python train.py --encoder_arch="wavenet" --model="contrastive audio-text model" --dataset="songs of 200 made-up bird species, synthesised, often over outdoor noise" --train_examples=39062 --gain_aug_db=10 --noise_aug=0.002 --time_shift_ms=100 --input="waveform_16khz" --tokenizer="word" --vocab_size=50 --loss="sigmoid" --embed_dim=128 --encoder_norm="groupnorm" --encoder_weight_standardization=false --encoder_depths=[18] --encoder_kernel_size=3 --encoder_wave_channels=96 --encoder_wave_strides=[5, 2, 2, 2, 2, 2] --encoder_widths=[192] --text_encoder_causal=false --text_encoder_width=192 --text_encoder_layers=6 --text_encoder_norm="layernorm" --text_encoder_norm_position="pre" --text_encoder_activation="gelu" --text_encoder_mlp_ratio=4 --text_encoder_head_dim=32 --text_encoder_fused_qkv=true --text_encoder_bias="none" --text_encoder_qk_norm=false --text_encoder_parallel_block=false --text_encoder_inner_norm=false --text_encoder_drop_path=0.05 --text_encoder_positions="sincos" --init="torch_default" --residual_init="none" --optimizer="muon" --muon_scale="original" --lr=0.032 --momentum=0.9 --nesterov=false --orthogonalizer="newton_schulz_5" --adamw_lr_other_params=0.0019 --steps=6300 --batch_size=128 --epochs=20.6 --lr_schedule="cosine" --final_lr_fraction=0.1 --warmup_steps=310 --weight_decay=0.02 --adamw_weight_decay_other_params=0
Rows from block 13 of the audio encoder of a small contrastive audio-text model, named by matrix and row number. Rows with one number belong to one channel. Each number is 128 + 32 x the weight over its row's rms, rounded and kept within 0 to 255. All counts start at 0. Numbers have three digits each.
After each channel's rows are labels from the 100 clips, of 14976, where the channel reaches its largest size: "lies over" is the class under the peak. Only what is clearly more common there than usual is listed. The data: songs of 200 made-up bird species, synthesised, often over outdoor noise. In brackets: how many of the 100.
# filt: filter width-3 conv, dilation 8 (encoder.blocks.13.filt.weight, 192x192x3, each kernel summed), inputs 0-191
# gate: gate width-3 conv, dilation 8 (encoder.blocks.13.gate.weight, 192x192x3, each kernel summed), inputs 0-191
# out: residual pointwise conv (encoder.blocks.13.out.weight, 192x192x1, transposed), outputs 0-191

filt.53:151149152150164171097157134143148130131117087139132117152098152129116207161171203135160128068051058102096149156078133183097160125155045119074164107146141089149149123168164159164158077149129165197129129050051041094123136100125095132104130132109136143169123057120101142126161114089113154153102115160119179147084153121121144121134133187109164193124140113112138144168149110122156129109157165128112113116073101165138118128123111088153083136141179185165120119091149168147141145179157171101123156147108104114125088108096160095147090112117089100090137141188066095133146136100129122161
gate.53:156099109116168042123133093091133096120127100129139061142137131137072141120084191224151123213110119145158185125128122173192168110151155163106134125126163104088104119095123091100114157072170154093089172188151113156174124074140112121144153095108115121123157098105165111105140119119162091163084089147116066097115064142077102119136117110100169105116142127121082148138139124206124121120185134101100189146140080157157119076117187106161149150094121113114129161102067118068102135103097141117101103068107098112100087174133106086068104102128113128112118115135116142096126128174189088163
out.53:067115096134176123082101138145156142104112173155127116140124087170121154174150255255097128170053124121126154167165110155126173138169047122171078108161155155080036133142116159126123133146143115113144135153118130124163111147083102137075122119170169105132125137165088086098135133116087104166145139118148116124099128140162129137125119128107132110087122083117145135123109140103136094054128130146102135133148129099161131139101115112151104132074161118131111073184134086164057089151091144146156188132125102126100184147178165116120135147144125130150117085141121100127169130155123139204
lies over: no call (95)

filt.22:100114135128120141074144141137141153108121135116127129089062087066098111127126112149151158161103155098168129181120151116135101103148138173100156123123180177128144154156051084142108133171134122126094176118102029096104120166169189207148109151138106152159197192182152121187138164165207160169143140147100119098118181111127103142161097167165128068114122095164110111166136092161162095090133161111185116094135064145092093095148094098163130096146085092141168131135085085110100086128122076121112094126091140133108061099115119136184137138113149121099125131139089181105174165156125086154
gate.22:117089127106128115110164138118162138098117119103098173085143115135113122103135114109123116101142134162144122163129130121120162102103137126156117107050133130050099082092076078139127056063098108108052127110111082165127176148126149171162126155140154116164118146140147151130189168127077119118090105138097072143086095115101090142154131087072163087062096139133143125124102105155140071067106135095112082063065137154105024075127097126147102140111148118085097088081157092116112109092128132158117125167154091053078114176095149170144162140113134106083119153147058166151097076076130126139
out.22:124135103136120109110106118091152129094112127081096101097116113140146135118083108123136151197106105155147126103169112143112092099187161073116075139079094125104106161097153130146097123128028098128154103139134149152131223098135130121179114152084131126121119179139113069132140149181115189130073159112098090128069130155071127140074079089087153090135127126131123118116087092107115105095136169128147165104103135152179104113150117089149105136166122182108080191086092107167114157091127151080153138176202104099134153141161211170118170143190149124188149150191121095172115078079143133160
lies over: click (30)

filt.139:140205144106141154145119163159106109154153139133131139146100139157121123146097101147118109130106128118094135106117116112110123136150116121131106134088152118083144132084125155141106101115144065171139065116168117064138092113128083124144155143119130097148063146125085132155141083114123088195117108103080125135196102166211110096189073176132123124108118253073083123133184086124102072180090115110077069158199105107131108151085153106135124120145119130108049168097134142087064122124110121121160078123100089127082138172119157159165149142112095172118091185159195146121114132159180145152
gate.139:127171116121074120120113153112142119113155083074125097133106123108105155142149153143136115129139182142139118144156125142140154110196076107135161165121105189144157178150154154138100157149135134158177159184154143131134176140136154146141133159129124155129127129122112149123086141147152142160060162090143128152134149152152113088179014102138056064091088245163065119135135144153079141130136136163134141160116182092141118173168101134187166100143114127118125105111142130116108110177121093135157091137138128077116057077106158122077081111070112069081068106105104058104083089108116098078
out.139:118225145139129135143121144159096158115160163152156144151122208127141139142098087145097113092129077080103121099148100136126073128120112101087112141146131122152113098128123137179111127164116085111112115101129102136125110159143132149154124099110099177121088137158076085085124123138096113126070230148131087144201168179150074091153125075083111154105131255107099103107139145113128099120119118130086142172091127056108095174169140109136130136114157121146089127169089116116117088188153120102161103068076123082118129177133155210110104151107156128117102156150173172140186123171111144111
lies over: buzz (55)

filt.113:105103108114094134170098122125121131163112178119141121129137164174195117156130147154106125150135147160131138135150130148143157160126155127164163101145106133149072060084141099113141143096091136128104134097108125114124081083111097084115103125089092115092123086124070092087099077093129081116130138153167165174163207170161126170138205131128102153137134193174176169115123082122112111097178049133063121091092061073127144147129182120079115129118138127139137134135177167197164176148125152151124196114138124172193180150181185133163152147168139126190142152183134138151135193134136147175
gate.113:123175120143189129180110155148114122177138101181129111082108154151135121169161118125099120187151137141096136123139104076088097107127102134148117143117103126123126120181108163131074135149089106103102146116120057088091139097107132101138112091101100121119067127132131072131123135139126129099119160118122089163108116098144144117191113141184099100093122130099088162097127079092107098044112163101143140186074085195164099147155112162123107178158149096153190151109192148155100163189135159202172128142157173207115136183085170128120077105155180196114072138142119125149108162144127047168
out.113:234100062149156109185174114114132123185150093128161102128104078141142153182110102155099110143140116119104138093130143115142132157160123088095141128110097136152133139099109153089135145104104112129107070120135104147100106102143136079093098081146104127125116088126134140129102113112133103147125097099170120155155063134184120133222208120130122164087233164157061171125071105076090124141133186123131095126164094121099183121117119085175182115127107144191148112104131106129168067113192162090139106149160085187165155159158139112149115157149151098126126141147142150128153207175135165136
lies over: buzz (45)

filt.138:139082114087126073104141114117133081125129079099162071137116109085150152170117156124127110099148082139138079114154137133149169130077146108184139155158180180164119173152114119145137191146158176122170160184161160144187142165132103182183161147131109140139105133143178114151179137152128163132115115127077090062111155114087099111145139062137119081164175069123060125135119125134122148162139127141154155161162137126158189098095138085148101146150121053179117111121128212144122118147123089093166116119120127126146102127048088143087072082110103090091099117083146129075100104073068079092
gate.138:109091053202151135108132079106168126135083109128126080163161115095142130089130109083147110154083084122126088105128125151132111136137154146078135113136128111129064143176143141156134149067113131160143081126131050123163154114105080095113131090122090134137137103105100140135124153080171079115097112131141102189177135162108087099176099120130111159093208174121162145151074126038082060149132092135129070104138109117139083064123105141134157156139120124169158096069123159143119107106140152110134154150118152139156084104119195180158100182134171086111138181128070132125174190198164164132
out.138:124088071119151144138088092140083080102155086124100075049107130110087125181130158095117106124123126150130142132096120088154159109175194125132158119099157131162090168144117120151184103193179107161146205120159129159134136040128149110148133113137112170105111143153133116139149132095142156143132167114069156149135072102095111184163088110118152064177064124154095140116121139143125120140154115109069109051124104058145134125131151138114171081126131137054176085130087073124130174124123165123149125169068134182140160145130101092101129197109149061114130123141111122196104079100109155096
lies over: buzz (35)

filt.63:096168165111109124096151092127137134133154138129130125180109149133118109069128139109125109124120075082140149073103103082114154090104119144107104134083097112100133081062212106118165129125147063134115085078073108113061120076103111043098074162120108126148113090108157117077155112115087115144104150131186118140106165127139143124081117129168081168151010116113130157125164109139103171067175110132111075159121096163136106129166168124108090112126153153156097185155151161124079148139112171102095160117078117122151157114175106073123099194124151128114153156179152173081147124187115081144
gate.63:128126100144173156136191144147135122160091117170114110077092080137116122195115096111089077153161108125070118092114103106189135176142092092136128103102121106113121102178128104105153113140058135099105151151149086134092154153150148121130089119153127183155126093116112134150104131128120143107076137127068121160145069126147203099102120154077082108076149088128102052133114121159146128101125127177080111200124203134161075085180121123138085144118202135112160159071117084131097147112172197128155069112163157160134092188101166148121101087176108170095068118142166101124130108190146123127
out.63:098073120157114144158183136085047204113103123197095102116125077101177152147144173176152130092113110153093104140142076141135136157083067100091099130137117121121121142130092118147033168171169124126133129096144159135171115128145100118163197109129142094139137147146130127129122127132203099115159114166101136136178122126102162152099102136143127089124147121126107125193095136149140103116109099148203149137187154114121102084153093144098170153070157185090061136115123127147188115102066140083161072118108120130114092147185122109159137156117062159102120197117120097097063089097092167100
lies over: downsweep (29)

filt.83:067140141115174130177230166152150200124107090186117106106141145140092126124106078125123138137102119121103126065152123149136143083123130123111079112184135100155158098141138157198124184092160112099193076166084124127076084112154111179165114128084139116143110116173142085113091103149119126136181105091107094081081131154148061128176128158172163124153120142132125128134123082166136125124141125141081145093140107123144175118114116140115232131097126099119104094138175177144097138147103164061080168105099164184155162127071185120101082096134150122087106146198174144141145168142125121116
gate.83:148106117193141129136123140069165147161074130164175121142115099111149113180105081143178107166134115156136103078154082121126134106116176159114132135097080081125172083108130173131075134075115160158073144096154128130164109126099197175119103102121099132094148098131128148156130138088120132049140112170123155141148150143112136159087179202126111157142084107152061168168063192153123104069135127129132142091130126164128116118131175102111098129141123145108117196076092123159116108168161108139109137089198137132106101110148163184150132072101131103177111119188130165028155179201122135145
out.83:119165166102117112104117104110137145118215083106081059173106116134099156118112119157146161194146136121086126124143098132140146075142156119153098203167104157082159114109128164199197118155109149157161141118031153146156146111202145079159106144122126115184138080156136132182130101132127119070098149121119115108138045142183145112115121114132130129113155162128130144076074093134107119083133141122143089138087087185167114048151146141158062104112132123118123119074156108133136051099087120162125103155174144128097135108133096177159109193146132104154106094144161121131088141108140147051
lies over: downsweep (32)

filt.156:117107111110124121168146170178117137151134156157167170132147154161117213106081110098150145118147095122128131090099120127118082107067151114141083096090163103110093117125122149086094085132113089149091091078138163180138130100116112097146101121142087104134154145080114168140161117089106114164091160059092074102122114112071045155069101122082137105125057098077063229159125120104193098126078149128133058083036149170120108133096125131114123127137125138113091126095163126106126139123108123186147163179157087107101158148084108144098107153094097134134136170136109139188080129134091162117
gate.156:107101088154142087111158133183138104134129137154112097090130096073077147166200094130156135166132129112163163140159118150134145150146170110102123080117136146102150196150097140101107109102102205120102147167119058131116141132158159130171128086114127162166153138087138135120097155088154148160158167164142087113108161152119082092217104158087126125094118129133110158178142131166164133089180040106106137093095132094125086119199108108156088158150183139097129145094138160068123115127145158086036050116156113152071113191129163127144060065117110140088144145172098126111111123130162118094
out.156:147181091132102113076183122176123169102138171175104140237163132136146140098115093120096123119176078093099110169070103155119085114123170091148063121167187165120095115093117065148125119154140161148090134103100182184141109122097160174120130130144132103158133172059156097165127109106115114149070128118201115172192093111162126140112172130125136126148095134028120142127180092136119160143150170077143110111123136144170095150139178112181114091161120158122094181143123127125095089107134131089166160200139075096115116149145101184090156139116130153130141142115143170100126138111121096075
lies over: no call (89)

filt.30:142133071126118102133145136119073087105122117095113123175102103135095140157203102130135120133100133137109154178114128115092162131155102114106114088073129164142092125116140109053158161132164097099110099121098118115146106160155093099165161152138177110162123193165087092115113102119091097184141154173087153113108175234118108130166119100116135190139188182165162181156143059119122111193101185117120091105138130078187106088093157140112159157108156206164097152145176152178127135136146093182177088126094161151135096122102120155119105145120084090116141178120149108119119061175168108089
gate.30:151120094172127101126129130121084119090119131103129109137070166145087122108131134131097121121148148134129108158114126145132134118154101149126103167081150140149117149149197168157142145104182112128131111184170133120121155181147169116203150156144143133157164133144070158119173099132112167160048120116110133148144110196059047051140128095098098085070141193145058161085162135098102089117089152144153098156111106113106133129143148134085099052130129155099086108111131120139118144107149168182112123116058107116127105121115190136057076113089053082073095145092099141157066086113124136064
out.30:118163121170212137099103161201166101134185173131138170106164118192122108109135114103184138152118106101125118116164125131113148105110103072108116130124099099129078151152156099127129162136140088159105152109085127132159100128164112117107146151083126099064108158106124074099139099112083109108068199131115149140122236130094093174217129176149158147156184186174122105136083080131142158102158176104119132103187124084135145123090135169104134161100123133151172088143183124157146154133145171152127072153102144150134161140111157212138167189145154123115116140148119120192102131141173159084
lies over: buzz (30)

filt.153:089173130022104107215186124061123135139091107148115115068151118183121141151082188158087110164179107153141164200053115140136142041098084109255166169099153144157132091083130101140135096129160128118132123138123146151155105103145139117157156121157125148121167148141126116103122118129089105102141135092154122164152119157118141114132117173154163131124131155136181113116131136112143104086117105139138097089126141129111119107060136130137155094132126128148129194113153134145120118146162136110105095083115136079131142107087133132118158138155137155089131107136126161091099120142085134119
gate.153:106101076093074111119114135078061076098146096112112157119065130120063165175148134190128139202117156143137225095159120156218129112162183146151165171144145178134141128116160162167113161134150161123080139186088142158128126120145121139128169131129145108163181121095105098146102107108109176119104113112148169176126103105183141116133131143139183137145124153113141120099116126118144131093102097105069138097072117087144069094082102090120078112096130127065133129054156089089122162166101137120147105128143087084090110142138108186100152168142117161138124137156147159077109171195185169131
out.153:090148129064095151183159138088126113096169118152108107060125144172153117148075203152085123139167114145144149159067137103145170063134135106255203206126120117148175098135166112130095170121121094131087089162089137150115143115138124161180090111120108121183147113121147096099140137140126128140117132131139145113163151176115135093101141114154147146152126143159144095144162144116119108161121102130138122143176163090112104114103126124137132155098121122111128166073157101136164130146119138114094109100119149137116167124134109111159126151119169174020142086110117240124142174122094176193
lies over: no call (94)

filt.159:128069142146131117165186130151089143108144178111149149108167195193132167097153128119125120102116173168112130143119164127088125113104109129163113134123122132094151147133184105150126112135111160219079135129158147131104086102067131106173143119099094148152095073072156143127115126112094155166102091137155147116098141111147067170072171120135196125127141021121124130097125092154124129145099143174095078085081105068142132132110173059090129091095195116101075127139116151123106118117104107087071148098163107114106187100160168142165168145146158172133187147101160145167173187076096121166
gate.159:149153131070158111103137123138175123114099101143119102158129092123155134143194124093103160138166098169099147117111125118206151162129094158148159132069111128131130114099111117139106149066078169167131138196099132126036154138157154181137126135133140172116181094122165096132201176141132169158170101167161159140131204190165089122113144108243146116102172072085150181165120152128075152122187124172098185118121167127130118075126112134160129163100137095113109102118187117138134123113153149142082147150124117115103197117110148126150102143127156137135169043146082157098107171105128151107
out.159:109097143140169099041125144128158167154161127155092135095162131184158143085178119130079086137073058163126154143133082128098102122122131122157164163159119086221156166135107165150133150135128116118119172123182113130182134157141107124171174127170133107156114080107108164100176185105133148122156124088136091116141093116089121122162186154113172103122157098157136102118145114124170177113169076105158139114113106087095109121107144159116125076106120092145065036170138112164079100141134154110130165156071089152131128096122163100127077092178218146087121045162129129096114133080163116135
lies over: click (27)

filt.39:111092115201061117136082114127111166116100092133137086152097137142162116130212078077147132149080053098147126085126129174070179168099179116080137133142173132121128091150129122090161151133083128136159154144161152112182129137156128086147150131126124112133170146175115145162100107094142179144137180104132170146125185152144095137187087165137157118106189147207109197125078164099114077100153108116184147074078116082077119080163064087123109172128112119126119096158157158152139155096193120076140114122175090137115181117082160152114072135119117128133123138111104134110129117080124093157
gate.39:161130185130101055135143143107155123107144119129112160138095144209110142153150110128127103114127212139105123150103134090100143050157109154142107183113130133153157131106115146137135117117097142151079130176115099128121135125164127133193142101112158092127056101092111102106067121143150111059083121119144137128116141131120122087106126126092132138116091229126169154085104077146131134106155139180097128074120105110188123095076111139075151112130135110087071124105108071079061118116113094172066103077162116116032129183188151111104085143113195144177099080140137147086166153147160102126
out.39:137166189125093085128135067121151179088147199124127073160117075105088132110140085098126169078113110114136078070161041066147145161118098127119124098127113094109072119139095071175143108143158191119135126133130089069146110176157125084118129094150166115151151103065133147139156136126146111120119163077162078112135127151112149108140158088141074138068045167140145113113124091150095129163082121118137103133124179133168103099091101151154137144124185120097090181104069142154113151155102137145074135161119162129171174071137113182133125090121175126100167185091087160157111090159097115166
lies over: buzz (64)

filt.59:118194168184130157172094166132144156147118160113145159128085103096150130105088127089107077160085162131097093193091133112075124158145106134093157125134195133158182181181118127158139159161113163132143162175113103114196088095127059068127170115135089182108141086101133103170103130137114127172105069168133120150102105102144118107078119078098070142132172165112056053128151156161117120155115165124066148100121084119113118120144177175118061138034130133106157116106144093100113093108117153190163127131112101168129139125124156145196165088131139126097121117114117079132172159115119139154
gate.59:130101175137167103082168170140117132134149106114096094159141113193150157189164171143120116121138111125124132087138101124126153097102152143081140130136090088127106198116106141170113077106075173116076065157140109140082192185134077095150159155162158133142144099137143098140176092148149154101103105101104130152065131121108153106130096090107155137105118123163065071134133190140108164056172119108147133154186183114132106104096144129123141140095122147107104086104128093142135158115122143108125068102136116068083122123151121075154129133090187159207164067203136229156101146159126184135
out.59:168135155147110131143136104119141153137098102141142146148142120134116120180145150070118090080155151105168110178103127122150099176147146124080112162130164128133168104096137196173109173088147156172165137171139131116158126106119092120105214182124111130074082115113163110139140082113123137154165149060055121106069162137146163115096145149124095140125159110148143199081112115077145114088119080146176119150129156122161075123123166062121120077181107114103174010122118087091177135076110144091103095136108177143105090103141071168173136141144153168069161087165126095172170131129108163136
lies over: click (32)

filt.66:127110112187109122110077135144154081157096118033106114136148101114188196143191193087153109093147136150107181104204110150051092161119049115049179110170121144136124134177131127141153135124118119133160146136111111095155124124126141103085087091128135122111108132153115137128099080134150116120121108117095139090120134117117131138068151110149148087080155106067143161162044096154153173190117110116135093224133176186127147091158130124118130125057148105137130083159100138127136127066126123138115159168139120181103145158156117140130091162109104121134143136123094086227134142125129125085
gate.66:128092147095127147109201127125115137110137119147179176099086154076119141089136110192146087130095148112175148188125160135130205048148128101135087173177184161159145119148180175165117153155127152156124075142143162109125129084124165105138145127129104082147125069102137148130108116104123086079114117158114183173158134133171131128114156144113146107145142156184109091080075086131102094069142101181097134127090080066134074102113122109096080111124126185106128160102140091074085156205060168140124138117141108142129113196146151135099166160156118138070075081190128123098161115148138108106
out.66:113118127157081129137093164132152114139141080134064152152116082124149134095254230149153150138097187120130113149171133126033057153144032140079152096109122108127162150145124132124148101171103138131138132089151165095166116138077110121139142125169121170117120104154103150132073102108113111134155153087159095138134158088152077144121132095160129134166145180119155164118141138133138190130092133171152129111133108193103141168166148113156110105156127131106169128096125127075170175061131145140134113105116135106126140159101164125106076144143166114100146153092141145232108213130152150149
lies over: no call (93)

filt.21:134132110101114130109092090098120124118117086083120120112121112115099121104122115084131044102117021119137072069099077085032136075062102063098100100147129115137140143177098179088127155142112114174112086139120134074128175151159144147159137153152140157121163157120111205121138138147149090122116146197177152136110210164154109146176103165161151161148186142170099133106091150127093108128077089098117093132098092135104138124140127150148143170145144155144116114142140166136142137167150158180130200109118162133150174132091133128155127162099184150070182157077114096121124109059121157125
gate.21:152140122177167160150092089165138204112187126110132104131154170155110193151138124194174199136191196212178164169187172153165136160166151156195176088099092132143139099126096096033096156134115163135100106096123108082105112124140097114128106102114101115141082163120067154098117148133138069093114092125095149096067111163112111154120096149112105060100084100111112136144143164132109128137124113119119158140094103110179130133098103159173144110157135115138109136138154151182102150194123133121127194109128145159106133129161102158092072168070170128117122114115115165116146166083116160132
out.21:057104194107111126132107110141117128120145134112132146111091098150105158062076129099134071099054079110147110065096116130084182111045086025115070117103120093150111129134201101129119098164110123169198127130198092155160123127117103099109168163134142164111090171107082145113102144120087121149131030139134147128145185161131112093155120127124098109174103161140138135125137124123145077168116152104111121144121146124117099179113106085132091166175114100159116132153187164163200124118113136148158115170162138101154177129134089097160088110081114095075172150101136085078112144110144136131
lies over: no call (84)

filt.171:161123159096111128109135137110102066129111076163126143197155119152105115220177156123142129121160161168095118077126119093201159143114110135149148191114114171089176086108125091148071121125119129140047119132103153139117100100117113131136118150101129129115120098123159218115173155141103158130127044086098168064151112136182162101137109088134164131138147124104101110130134121149057050122152089083131119095180040142123094170103065119130151153110170128178096137157106149135134156106167080191149172134111139107200080108082128156127146106107108095127168159121104102086128123146146107093
gate.171:188123136195185101143144154159115136124140166159093177140150156144163149099101117134121161135159141124120117122119126116163109101081104141125133144192101141121123184109103166116152174176145164170140156161150090171115094106153104067091119125104087110090140154109053102170107128114086108080102154145129119121070153127136162128061130174110104108158058140172178065113166160117148172077162137079158111145045192119108121111127141131134076128147119148138105149058139171110079146140140159144123089118158110127057046134103116071155152113080154124109063147092159145121091112170083064146
out.171:114097121156142120153072042093166074116094133124172090107099176158126075125149107176112105165148138150108143122146125164124159113091116159117167143129160118135048136153087175096094118170125096122162099087172093094075134094170129139138120125115115103092099105182094152088135168143183091132145140175124138115142082121137127148141107075117139115156069152161111128108093162121045085087179138127130149165121101127176176145123191127118107206157136126177139136122146091083164142166111191097163162146112173105139162100180208147165112189156127164109113129085111111065133062165121148161
lies over: click (37)

filt.8:128165154126098176158095107118096140133125150125107138162151110133110161137113129151115101122143105147184119172069121116135144116153125080117146193094084148152072132116144128122116123114137101086175180174129213203191098159139121105039084112142128083115125166147112099094090126176186100135087142124131068132171149126091134134089150139131078075146056161191080120157147193137110135095149167131153095207124110165140148127129129127139096126132180137070109131119077183126124124102156132094073118125131077117112025132119111081117184169163094120137128159174131143113098077136082140090
gate.8:153099116105102076102175145128103102129116110069132064101058130147105169143164094129140100150112106114131147117080120115110120101116104096114112140138130216137121163096121092133162163190129115162109117178142127145111192145135143156130160133143095132109152099152101163156145162159128116123149089134141160148074111137132116155127083121120108077156140116146112124149109164133133066128113157143131137152043168173214158152129132103163172055079089105082049066101125131090078108114050107086088104095115066093062121119122167103061046110101134083103147091167116164136122138091098149099
out.8:165134067172108153125150117132161160159079102167155070105172118132093101095122102133096114112185117112138108159166122111092164103191091059145143131100124190059154117125153088096108144064134082117103141148176176121137154134154094117091097111143141148153088144134144035080125124079188107127119102083130192100098072139124172057201112100140086105127167134118155067166154121136133185161124144185187118159164143150130159133131147113183128158114147159094099142141143120126088115112140090111129122141111144093198141164165075123172170123128115128115175122125079136084178062147117119135
lies over: click (40)

filt.123:079162127109167162119131187123116086180129130127103130073137110152076175149130150193161142159141114189124168142092202130180134122151128175152096146150135145094166173070168133141120168102137165162144123167122134113178145125192117164174107139178083098148114139118191152158158132123122140147079100151112072144147174136083130173191093132099173109094154226152095109138147122095176062177117142150104189159158160197141133176132133157102177100115132097135104099125072109097123097105105090112126124142127097097126120111156124173110127188117129099139096155057115144119106151145199143089
gate.123:099063163148109053085106112095127118108106078104114088160127131125080108106189129129130128154091128159148129098151131122107116157133124151120122112129174108051129138107114098144153131110064114160136108086165137128138105132113137138090134155142143142057124036092173101110133168104153098091076116184083177129142175158196154141153144170144180072112153130174105211157170130122136219135157167156172115165105176133166108173113160111136123146098081074093075132136100125123153214121126126107084159126115118098086145152131102130065086149103144151149141130161156189172145163100114176130
out.123:093131177114162149137143067118166149169153186110168118114146176170126147145104153094121140176093171110129083157141097164144088068163133165189152140094155034087089166125113149096161094051100157078143124122167130118109170154110076145084091105130169145161146158139132138110115137157139117149051169168117152160132134131153061128163091071160119141103167145095141129159152143124106163180139179127102128146155118132097111083168125152166127150147132141040121143098155215142140125102168112114133157089104137147125094139114141147095098119119086076109179145136109204070092181075142115118
lies over: click (34)

filt.82:136077102129176134099144120120112106114121129093123099126091118107126081205128176122125165166107092126106150128145126166163123161143117123135160113170134137211150159195060118174152131120173175223157148124167175132173148147177158113156125134144173165124187160199131117141119140121140120148145117216125139134127192137182079113157117159087128179119165108103182102146160140138112117130107201124081112103073134070122113144122126143098019124123139155110042123110114179124136137122155156119148106124106093101094115098129120111159071121159162107138170127142181133193094105150170127150
gate.82:150134161076164127129061068102119124134101154127181096107092119147129150120129142144109125177147180155116125161143129095151103056153146112139150128112092126101112090081045110081143119127100104122050104133105162177051142190155130140161083116132156156102137129181090104102099116090103111141148154156180081202152120142087143163113125106088143165093104135148102115124155120122043118074082142143082087122104145131163113123098182133162058112139138132110142167102151095045086114105130186135071147132135137185112137199141097093066077079121187148134123124137133151154098140142135083137
out.82:144103110109118138143158129160153095110208192106097162110120164093139130118134140226160147161124104122151113060165170121144148206142154072149087108131095057112133146097178168120082064106143153079121102158189124110152157174175096155154111144150121144117130113147160145100178110103099159158210129123143092179130096139103113131175142138130096121132128145157090117121131126075148175095096140143080159050103160147155146151151089116147196067182099104099075125144131112104168173153152105141136135139154102122116171157113090128124111168154136134129176086114134133125142045195121093082
lies over: downsweep (32)

filt.167:108128137099139116116108152149151118123188105128157114200112099123088142165129123144155123146082101122113122113136159087139124074125116122123145111181128168190203170187131205127123136176143154068157139112125161054183108140159116109142095130081127148100089156129087137125144145151130109117142061098086059060058113157138078135116121130061183106109122141044149180165140080124127140102115114144109206109080074124096138112109070146103131168146134142123096141120192155119082116128129047133145154095146104153107140184101119095100107179146180105113123163118102120114144115063127168091
gate.167:144116107189121109116121143117085136157158096130115113144136138085099120157121153142130137159125139174132156103113122095129145085135098148181155111158130100091072166055108114094072132103130136106078171152110075072142157154108136118104137100109112099092110140152171115115173140123143139098196134142114157137131204123133169131152169194151180119167181126197115173123165197188156096107148221108222203134116136145119095118200134131121143160134078084090149117083055125119168070136129094093136110099148150097090116068127158168087102131170142157132117101074079146124115135122112110152
out.167:163092183102087136163120141173129123129129155105093105100131098154060152152135108176105148168150060087156195162174147131120113122118107052109102138137142142110151134168107070108140143133125145177143120137101137108133153045159154115103168115101093146148081144146179155113140113130118103164134163188056099175143106114131068163129085070095161149118112068143181056113142065165085121175097149099151085101144122129069113181142061106124134127121131093166112088102156153184122162120065120108142095104098100156127157144174113109072062114179129129104071129144127107117163165084145158140
lies over: downsweep (37)

filt.111:202135082102134169163114108165136087162151167134169127170143152115164122080143120187137145168094115180156176179103145086151134123140137154129123152093150176136112093100142120070081129071147089115068156108151119108185097131051105121105121126176130138134102197144114100112155089115105164150159097086101076105204142110125143108123126177136118140145090131164100106143177137111165183080171154125114098119130148130158106146148192111091095145136115142157151113097083085132129110156131104151126130195096139161165119155177170156194149196181105155122128189144138148173143111177166184205
gate.111:091111121156150146144116057132109077109124077130109181131119108090081125129122130147122080146144144150196169171140142075071164133094118094148133131155152125097085137133126100195142098176097158148072119138133114148197139151157145138182045120117142096113108157146122108131182112126193116069103173165129109148065181137077111121117151179111169082126150147152127147116187111176156146147157191137136137168123142133120140089175166135164171149172081179042099097073132116096139066100137078088123149150158066102098135150086115112109165137112159116108119162134100206143088109162130131111
out.111:135089089134130104093133137086121172099130118134145209208180080101132087177123115103146128126164153128156091133143116163118115117173095151156077198103167101138166070072156177095104110160141171107158103131135127151133137139184136123115142130091113162119076086106154093135091088149106143155178162098108134100172127214125110149104141128166147156120098067125065133146125138141103143151152171162134145190168153219147159160199130122128152112136117121136107097120145095116090190131199170130135064107147093076168147140084111161116096184096128088167147070161151158099143157129119142164
lies over: click (30)